Weights of a small masked spectrogram model.
Model: norm layernorm, activation quick_gelu, patch size [8, 8].
Training: adamw at rate 0.0016, 15700 steps, batches of 256.
Data: trained on strings of digits, spoken by a formant synthesiser in many voices, 39062 training examples, 102.9 epochs.
Rows from block 4 of a small masked spectrogram model, named by matrix and row number. Rows with one number belong to one neuron. Each number is 50 + 12 x the weight over its row's rms, rounded and kept within 0 to 99. All counts start at 0.
After each neuron's rows are labels from the 100 clips, of 14848, where the neuron reaches its highest value: "top examples" is what is common among them. Only what is clearly more common there than usual is listed. The data: strings of digits, spoken by a formant synthesiser in many voices.
# fc1: MLP up (model.blocks.4.mlp.fc1.weight, 512x128), inputs 64-127
# fc2: MLP down (model.blocks.4.mlp.fc2.weight, 128x512, transposed), outputs 64-127

fc1.376:57 54 64 79 58 57 52 37 58 32 47 53 57 44 43 35 57 56 55 54 46 21 49 43 63 57 59 27 48 50 28 54 54 52 62 69 44 39 57 62 52 36 48 65 57 46 45 62 64 57 56 74 86 32 52 43 36 59 57 44 55 28 55 37
fc2.376:58 60 30 49 67 55 55 59 34 38 42 31 36 42 68 30 52 56 52 57 53 49 46 47 68 45 54 36 69 46 40 36 48 33 46 67 41 37 36 31 38 53 50 52 38 60 60 66 64 51 52 66 38 46 44 59 63 88 37 67 69 64 67 43
top examples: "eight"; "six"; first digit: eight; first digit: six

fc1.273:41 55 34 42 46 61 50 48 56 55 55 55 62 38 56 45 71 68 49 36 71 29 12 44 35 41 50 61 52 66 49 47 40 44 47 41 56 79 69 41 55 57 79 80 56 55 68 59 66 43 29 46 55 70 49 44 47 39 34 40 31 58 48 37
fc2.273:62 71 64 33 60 47 45 60 60 50 53 54 39 42 47 38 43 48 54 52 36 46 47 55 45 52 64 32 54 58 48 30 42 39 62 51 52 22 38 59 47 49 32 40 62 37 48 35 39 40 57 63 18 39 48 45 46 47 81 56 68 38 48 43
top examples: clipping

fc1.274:39 37 33 50 25 48 41 59 54 56 56 54 55 61 41 77 53 37 53 68 60 50 50 48 42 47 71 41 47 67 50 56 26 64 69 47 50 39 24 82 60 46 39 69 55 60 39 48 38 47 47 30 50 48 45 43 45 60 20 39 48 60 46 55
fc2.274:61 59 66 59 81 56 55 58 27 38 30 48 61 49 50 43 43 46 48 38 29 58 53 73 71 50 37 53 39 44 42 40 70 26 38 46 57 51 73 30 37 46 62 43 76 43 61 58 42 67 52 75 51 57 50 63 59 44 70 63 51 57 57 53
top examples: "seven"; "six"

fc1.159:64 42 55 38 33 67 40 67 48 44 63 48 59 65 25 60 53 55 42 41 36 55 50 42 43 53 55 44 43 47 60 83 50 48 51 42 76 39 54 33 45 72 39 40 51 47 51 55 51 31 52 67 59 53 43 84 45 37 58 69 29 56 66 46
fc2.159:55 52 30 64 43 33 56 50 46 60 52 63 56 52 46 61 56 51 49 57 64 49 52 43 30 51 60 42 54 57 46 35 29 52 44 48 46 42 52 80 51 49 74 72 51 53 49 39 61 53 60 26 56 63 36 30 60 54 55 33 58 56 36 52
top examples: "zero"; first digit: zero

fc1.475:39 51 52 50 33 40 60 45 40 62 44 73 60 44 37 76 64 53 44 32 38 43 66 41 50 41 32 53 43 54 55 58 58 56 56 40 60 53 66 64 68 53 43 36 74 55 51 46 61 61 41 57 54 53 27 48 48 42 70 47 27 58 46 45
fc2.475:46 61 43 61 69 27 66 41 39 80 53 67 67 51 32 46 55 52 48 54 30 31 59 58 45 51 25 76 46 57 53 49 60 40 46 43 66 40 60 65 46 51 49 34 35 61 48 47 32 64 55 54 38 72 63 43 49 66 84 54 45 54 63 44
top examples: "six"; first digit: six; last digit: six

fc1.8:55 45 50 66 77 65 44 53 40 46 75 46 55 53 18 36 49 60 52 60 34 40 53 47 61 53 53 62 38 48 42 36 39 73 58 33 62 45 48 44 70 55 32 54 66 41 65 42 66 51 70 56 50 33 50 81 52 52 32 53 27 34 46 39
fc2.8:49 65 67 43 47 45 41 42 68 42 35 48 33 45 60 47 41 45 53 42 53 51 48 35 46 54 39 62 66 44 53 48 34 40 44 51 35 49 38 53 55 53 59 60 30 33 53 41 42 33 42 51 58 64 45 55 38 55 67 60 62 71 45 65
top examples: "zero"; voice: deep voice; number of digits: 5

fc1.185:50 40 32 59 55 60 67 58 43 61 77 58 59 50 68 29 57 63 51 49 38 43 32 48 60 41 61 41 58 78 23 49 55 36 60 57 44 25 38 39 36 38 59 63 39 44 47 50 49 71 39 43 58 54 42 52 30 53 47 57 49 70 68 48
fc2.185:46 60 58 42 52 52 45 46 55 49 33 49 54 40 34 82 61 31 50 54 45 55 52 39 36 48 54 55 53 58 63 52 57 64 53 53 48 59 61 53 73 57 43 35 61 50 57 41 54 28 66 51 48 34 51 44 60 40 67 42 56 38 17 20
top examples: clipping; mains hum

fc1.2:29 53 60 56 49 54 47 57 17 66 61 52 61 16 44 71 42 33 49 59 60 62 41 39 55 31 58 60 59 38 46 55 56 25 42 24 44 58 38 20 45 64 50 55 34 54 31 71 77 42 66 38 79 48 41 61 45 56 57 44 35 48 36 48
fc2.2:55 41 59 40 47 41 45 40 52 40 58 57 49 47 65 60 60 39 58 81 43 62 55 57 49 51 57 50 39 46 40 50 63 52 54 26 73 79 66 40 72 41 44 30 23 61 57 41 52 51 47 56 42 34 77 57 49 23 57 48 15 47 54 43
top examples: "seven"; number of digits: 5

fc1.490:57 59 54 39 57 44 38 38 43 63 31 45 59 60 38 58 52 69 69 59 37 53 73 48 55 58 60 51 50 72 45 84 56 42 48 61 29 70 66 34 68 57 32 48 59 49 57 40 32 42 43 40 69 41 36 71 47 52 60 34 37 56 50 43
fc2.490:44 35 48 89 45 49 66 54 54 35 49 40 34 60 52 49 40 59 56 60 69 62 57 59 50 52 51 26 46 43 53 47 49 52 43 55 60 59 52 36 40 51 46 46 55 84 54 54 49 60 51 58 35 48 59 09 53 59 41 51 67 44 57 55
top examples: "seven"; "eight"

fc1.246:63 58 60 46 50 41 23 51 45 46 32 58 59 51 43 45 35 77 43 63 63 58 56 45 40 29 57 61 62 44 42 51 55 47 44 41 37 67 53 46 84 38 41 39 74 51 53 68 32 47 38 46 45 53 49 49 56 63 60 54 32 46 48 57
fc2.246:81 56 54 62 56 50 70 50 59 59 58 40 60 52 52 47 55 18 44 52 68 62 47 60 51 47 47 37 41 39 49 44 52 57 36 56 61 36 69 58 46 50 39 87 18 54 66 51 74 47 66 63 51 51 45 47 63 57 54 53 47 39 39 35
top examples: "eight"; number of digits: 5

fc1.117:71 69 54 59 51 40 62 38 47 72 33 58 64 26 52 47 50 51 58 38 58 58 70 52 67 44 44 55 32 74 47 51 43 39 55 27 81 32 75 58 45 53 61 53 61 56 51 50 30 47 32 57 38 47 41 69 65 49 41 58 29 39 31 46
fc2.117:42 37 53 58 47 58 53 44 47 53 69 47 29 44 62 47 35 38 45 65 56 44 53 56 42 73 33 52 59 57 52 54 29 82 41 58 33 43 25 51 61 48 37 40 21 58 42 60 55 55 64 34 55 48 50 16 25 50 42 30 66 70 41 56
top examples: clipping; "six"; muffled (low-pass); first digit: six

fc1.35:61 60 53 32 63 55 46 54 36 46 35 63 68 49 63 57 36 41 30 40 57 35 56 49 72 42 52 47 57 45 44 38 72 33 60 54 57 63 39 71 30 55 57 55 68 52 52 53 66 70 31 58 56 52 51 62 66 27 54 70 37 69 50 45
fc2.35:36 35 44 50 37 61 45 49 60 49 69 37 40 55 46 50 59 62 58 48 49 55 45 47 36 46 49 53 42 45 57 55 24 64 54 46 52 37 45 40 66 45 16 29 42 42 45 40 36 15 52 42 54 51 48 42 45 69 15 60 69 51 56 49
top examples: "zero"; first digit: zero; first digit: three

fc1.21:65 45 38 36 36 78 23 36 69 41 47 38 47 47 41 54 43 35 58 62 51 36 74 44 23 57 44 36 45 65 65 47 38 49 41 54 28 56 48 66 55 33 32 49 58 55 74 36 24 52 55 50 38 34 30 35 49 22 56 52 38 50 58 49
fc2.21:26 49 66 77 48 18 81 47 42 52 53 46 37 53 50 35 68 65 45 36 41 44 57 46 36 39 58 74 64 48 44 53 63 44 29 64 43 47 42 38 37 53 35 67 50 63 46 67 75 30 47 57 44 50 67 51 41 59 48 40 61 60 40 41
top examples: "zero"; first digit: zero; last digit: zero

fc1.500:63 68 37 53 68 36 44 33 39 60 38 61 56 53 42 60 37 51 62 42 53 42 52 57 31 56 54 42 44 59 44 72 53 37 53 52 34 52 65 40 43 28 41 58 55 27 42 79 64 47 63 64 57 35 60 59 44 57 65 33 60 53 53 43
fc2.500:81 67 51 48 70 66 51 52 49 46 46 59 59 53 35 70 57 29 37 63 52 45 62 58 47 55 48 74 59 53 43 48 74 44 36 54 51 74 50 43 32 56 78 31 64 48 54 55 59 74 47 64 49 48 53 45 54 44 52 47 42 48 40 53
top examples: "zero"; first digit: zero

fc1.347:58 58 55 44 66 65 47 55 38 47 49 53 55 60 33 66 47 43 54 51 38 35 53 50 37 48 35 92 88 60 51 40 60 50 58 39 51 32 56 58 64 55 49 62 45 63 36 47 55 63 33 60 54 76 32 39 67 51 48 49 61 49 31 43
fc2.347:41 69 40 45 40 64 34 53 41 64 47 51 42 37 57 60 57 85 49 60 56 71 52 51 31 40 52 24 28 59 53 61 44 52 44 44 50 49 51 16 49 41 42 41 58 51 56 42 59 55 52 34 38 30 64 31 51 35 34 39 60 57 56 51
top examples: "seven"; voice: deep voice; first digit: seven

fc1.373:71 39 76 57 45 46 38 43 40 62 30 62 67 35 43 58 51 48 34 21 37 44 73 40 44 50 50 55 61 49 56 70 55 41 56 66 69 44 46 66 42 24 53 52 52 35 32 59 57 56 36 52 76 49 41 59 51 48 57 44 56 58 45 53
fc2.373:68 57 58 56 52 45 50 45 55 55 69 50 60 45 57 60 45 40 48 49 43 32 47 60 38 55 40 56 54 63 48 48 45 56 44 43 51 67 61 67 39 47 51 61 47 40 48 62 34 62 28 56 78 80 48 32 42 52 49 47 64 50 57 49
top examples: "six"; mains hum

fc1.342:44 28 65 50 50 44 45 60 35 54 34 45 58 34 58 50 56 66 55 46 78 32 65 36 17 53 49 82 52 46 67 49 60 33 57 43 67 64 33 59 59 51 61 47 26 37 56 25 43 57 65 50 44 48 61 34 35 48 37 58 42 51 48 37
fc2.342:48 40 38 41 36 72 51 62 62 62 50 59 17 34 31 48 52 52 46 39 53 65 57 60 61 59 64 35 58 65 52 35 33 50 41 75 42 33 50 36 35 56 51 52 66 44 54 58 66 45 61 40 31 62 50 55 49 42 62 45 57 51 49 58
top examples: clipping; voice: child-like voice; last digit: three; first digit: three

fc1.196:74 54 42 66 57 32 53 29 49 38 57 51 65 26 49 66 57 53 44 63 38 34 35 41 45 40 55 26 73 46 51 45 41 54 71 58 40 28 36 73 39 31 51 58 27 22 66 48 52 58 46 41 46 54 28 23 44 55 39 28 51 47 64 46
fc2.196:45 58 62 42 47 52 57 73 49 61 43 42 23 66 39 55 46 51 53 46 51 46 52 59 67 46 53 73 18 41 55 79 34 38 41 40 54 48 44 33 55 53 58 44 45 48 31 36 49 41 53 68 44 58 57 62 68 53 60 64 47 60 38 52
top examples: "eight"; "two"; first digit: eight; first digit: two

fc1.201:62 34 50 38 45 44 69 47 35 35 50 29 54 39 29 64 58 33 55 52 64 48 53 46 53 56 66 52 51 58 49 71 45 44 57 42 47 53 28 40 35 36 59 57 34 62 44 47 55 58 60 55 60 58 36 32 52 40 73 61 42 60 50 56
fc2.201:66 37 54 54 53 50 44 67 43 30 46 38 46 40 67 37 38 12 48 48 42 50 45 64 73 63 36 61 47 43 32 47 51 61 50 51 43 52 33 43 51 58 60 50 55 53 52 63 46 70 46 46 54 58 46 64 59 38 69 84 34 46 61 76
top examples: "zero"; voice: low voice; first digit: zero; last digit: zero

fc1.368:51 31 66 60 47 46 54 54 55 42 56 41 48 56 59 46 67 46 43 57 51 37 52 40 45 49 59 56 29 42 50 49 59 30 48 63 75 45 23 58 57 40 46 61 58 62 58 63 70 46 50 58 52 52 70 37 51 59 54 41 44 73 56 34
fc2.368:36 52 56 45 51 62 54 54 46 48 41 60 63 47 53 53 70 53 70 70 33 32 46 32 52 47 64 25 51 63 59 54 69 65 39 39 41 42 34 47 29 40 41 43 48 57 32 69 58 49 54 71 48 52 60 38 32 44 46 35 40 54 53 34
top examples: "eight"; first digit: eight; last digit: eight

fc1.231:54 50 48 71 22 68 39 60 64 54 47 34 64 77 55 48 62 53 58 58 42 41 59 52 47 45 67 37 48 56 61 57 34 57 46 60 42 52 43 29 55 25 61 32 46 31 48 46 52 31 55 42 54 65 34 62 37 38 31 42 51 58 47 43
fc2.231:55 60 57 46 63 33 60 44 57 48 42 56 41 35 42 73 54 52 48 55 54 27 53 61 49 59 37 80 46 57 49 52 69 32 50 40 40 46 65 62 29 91 56 66 67 41 40 48 48 58 48 56 50 60 55 46 71 60 68 57 42 30 49 56
top examples: clipping; "zero"